{
  "dataset": "rendered solids tumbling over patterned floors",
  "train_examples": 195000,
  "head_dim": 64,
  "positions": "learned"
}
Rows from block 12 of a small masked image model, named by matrix and row number. Rows with one number belong to one neuron. Each number is 128 + 32 x the weight over its row's rms, rounded and kept within 0 to 255. All counts start at 0. Numbers have three digits each.
Before each neuron's rows are labels from the 100 images, of 14976, where the neuron reaches its largest size: "top examples" is what is common among them; "colour at peak" is the nearest of a few named colours to the mean colour under the peak. Only what is clearly more common there than usual is listed. The data: rendered solids tumbling over patterned floors.
# gate: MLP gate (model.blocks.12.mlp.gate.weight, 576x192), inputs 0-95
# fc1: MLP up (model.blocks.12.mlp.fc1.weight, 576x192), inputs 0-95
# fc2: MLP down (model.blocks.12.mlp.fc2.weight, 192x576, transposed), outputs 0-95

top examples: sphere
colour at peak: brown
gate.242:109176117163151148133067147128100161146091142093179134115100113139093104110138146144118164151166150172110114072091143141158112141131135089124142141174164138150127141180176115103190176174118072163115123182107115150195171085067130102161134148156149153150133141148071039183131106131159117056
fc1.242:090068118115128142106109145084126137162085134205089121117131130156172065166139095125197158111110108132055117138136157161121057196138121124103083083115092103126120138093108120156137125168110177090139110156148122174155104108135152050109145110123153114118140194129134175114103151239158117117
fc2.242:135117178138150136119042116123119078129127132039146155146119097105107130131129222092132124136147127170115160136117084151069192071139145188144145139151113142137102123154130101107158128189140075160150139111072162103111120116077131157154147158088111133123119101142076100132153116059146132107

top examples: orange object; its colour: orange; dodecahedron
colour at peak: orange; red
gate.338:126093133124170113123180161219109160134149120169108140105169138093143167152146150181127068115128124141111094088141133169095107104102133144109106126085108158069107087172061098120047123118156101157157076148077134076179129122148100119154174147082104088109139108131163178193127093114133084158
fc1.338:086120154096143088137123149121115163107151117126113149196140091221167125085216125113117105117085117115091092093143112117120053128135197061083128196104122097111103109134149112107150135154122137106125135113144116122121118060163139103067158146151131111110036073203150111177112119129159087094
fc2.338:147158129106153131105091110154083130133125105149146165104149101147103115096177114170096103154189151094085139107215143067111125122076111110113175143159123176109174107144093054040129115138110194163152109165123211123093137135122155099099180178101114136141115100113141108112127124146120161049

top examples: red object; its colour: red
colour at peak: brown
gate.42:134155106107181123136141180148083107083121135149108125142119109191103162161110125123074129112174142114151170121127127161178115056109202155113060156096131162170133051167075111116123141190148134141102124158104078094137195128111107112116152149089116172145107155144117077217146077097120106165
fc1.42:122113173159068162124180083079180098162096158120156086095160157073185132096129127102144162146088112127144102163144094164074136183161074077123160088147155058090137190091178132147137155098092126146147132102192135138124104091126116126197132109102136100110127161135141170053138162208108149122
fc2.42:084155116090168131148153121102117142130085137091161108147120136124109145139095139080098129111187136141149186148093093122159155108164155127134097181104173156159130116111113106094110164107132060127192151134091103104160141149163113094115118092126149167143119073164093077171146108113159142206

top examples: red object; its colour: red; count: four; dodecahedron
colour at peak: red
gate.575:144180112154112102158137134146141148123099112128196155157147149112121137121109101104086142121173124159111116118092111099122136107148158094135089112107146132098062107171077078105095056147150140078129027165113098094160125104147130104113226131131160137122149128161139111188110034088152131123
fc1.575:168118203139131114110091163177146113118151181116118097171126090100106110129119178173073127126178122154112095163141137124174159111094167113096125143174134181114100085145109103068123127058147147121160121131121026098110162108138140162142133136079142043119091115191139199182131103157116125177
fc2.575:170091216108124102110115176152122108134126150132121122129143054093106142106127131163121115128180138168094072211166098168148130101105138113087124117141138176092137108136119106095173151080130146150139138094103068087070138094134127235165143163099112055135125115131132127130117110151097122173

top examples: red object
colour at peak: brown
gate.500:145102106077155164123141153145154092115073141114133095107110092162187110134094095107119156113185112120155154090143099150134126089135107099074075080132099134219100144132090134219121117192138130088082128143112134133068128085178122112149121162127162074121123133149130088170158070079103148113
fc1.500:143144121134162094176109171151133156182136087138085125109194145121084172195211154139165100161145076131151110072099110109075130119130115139130087184132158062101140121162143155132164139100167139102165111150092163058153127190212109126150104134137114131094164136184103222151164168157081095134
fc2.500:087149134121201124106126072073132128108102089103141141046111093126147095130102119162136111154005127074150115050160103050132146120148099125148161102201101076128154158073151082119081143123124193142138113177115114109069104097100160164137111141119106183133133166122179090119103116143133139141

top examples: orange object
colour at peak: brown
gate.251:135114121101104156118133112144102166133121101123102173104133162168130097124174166144114114126087104156112160098157152133120086160113138176134076128107083133071198069172119112078073067163104134122149075174139144119164134147170135118086155110112145137096195116128093111154144126115111078126
fc1.251:122117124137148122132138148145161104155156130143119114119092130130104167133104098104156123140152103126115115190120138128135171077147126123103124130137161107141053126094124152195174132094138124122147129114096130120112143124089151127131123140168111157103000144130171108113113136126135164113
fc2.251:125096130127145150139160088168073141095127124096132145099138147238095181135188114122119136101130163066118191119162205127113116131156136146090132147160054106126140155090126149109094156180125132083117127155137179088116122165154121100128122119120131105161108113091124099136105146129167098101

top examples: sphere
colour at peak: brown
gate.535:184155109094115119132108140147104172132195108114150104132118115130155116062137067163150133149109152174152139101124173100175116126154098148123098137133158131156105087159154147142152131135072159150074129152146151114098162083094065123127147142091097162145114142091154164122125104125096129095
fc1.535:206081128148124106172158085064106148147102123079076116138142152126121106115103128137067118134070126144150093160147138078131144113200087145103143086036148135158193147136144143123185136149133118155160160111164180194098153133083114158148110128137106145134119157165149103139133119162140147156
fc2.535:151152093133094212100053117153132191115188100112129185182111158179114126143148180160166117124200128107136142098141131172160111122110162104145133161153173112126085120136197099185141143143119139137104143119147121205143123185117065090108151150177101056121119198085145098153140107121123140114

top examples: red object; pink object; its colour: red
colour at peak: red
gate.279:157177130126136057125141177108105128173117112132118116145146156128160103086157129121157133099121137167108102071091122126110031098124149106109158163115150119103128092170140133115152114127174125111172112126160123102145122091135107143114163150149134123140098188129206185169118109101150076155
fc1.279:128202153131123098140181163172148131122151111093117160147138111117161159128119132133116131105191115187142140105099113070140152118112147127128155091105106164199071073172057153104063100123128085112164110156068110119125148118148126160119166133187139075125149081104199119204105103101166099210
fc2.279:093146127153175045114150183112151222136074127087132161135183103113122108112171116143088134109050133151060076093175070125139079079124133115093162118123179098065121121127151104151146109110114175102157138116135125162125161145141101125118150152141197065141137145190188194130127111068160124120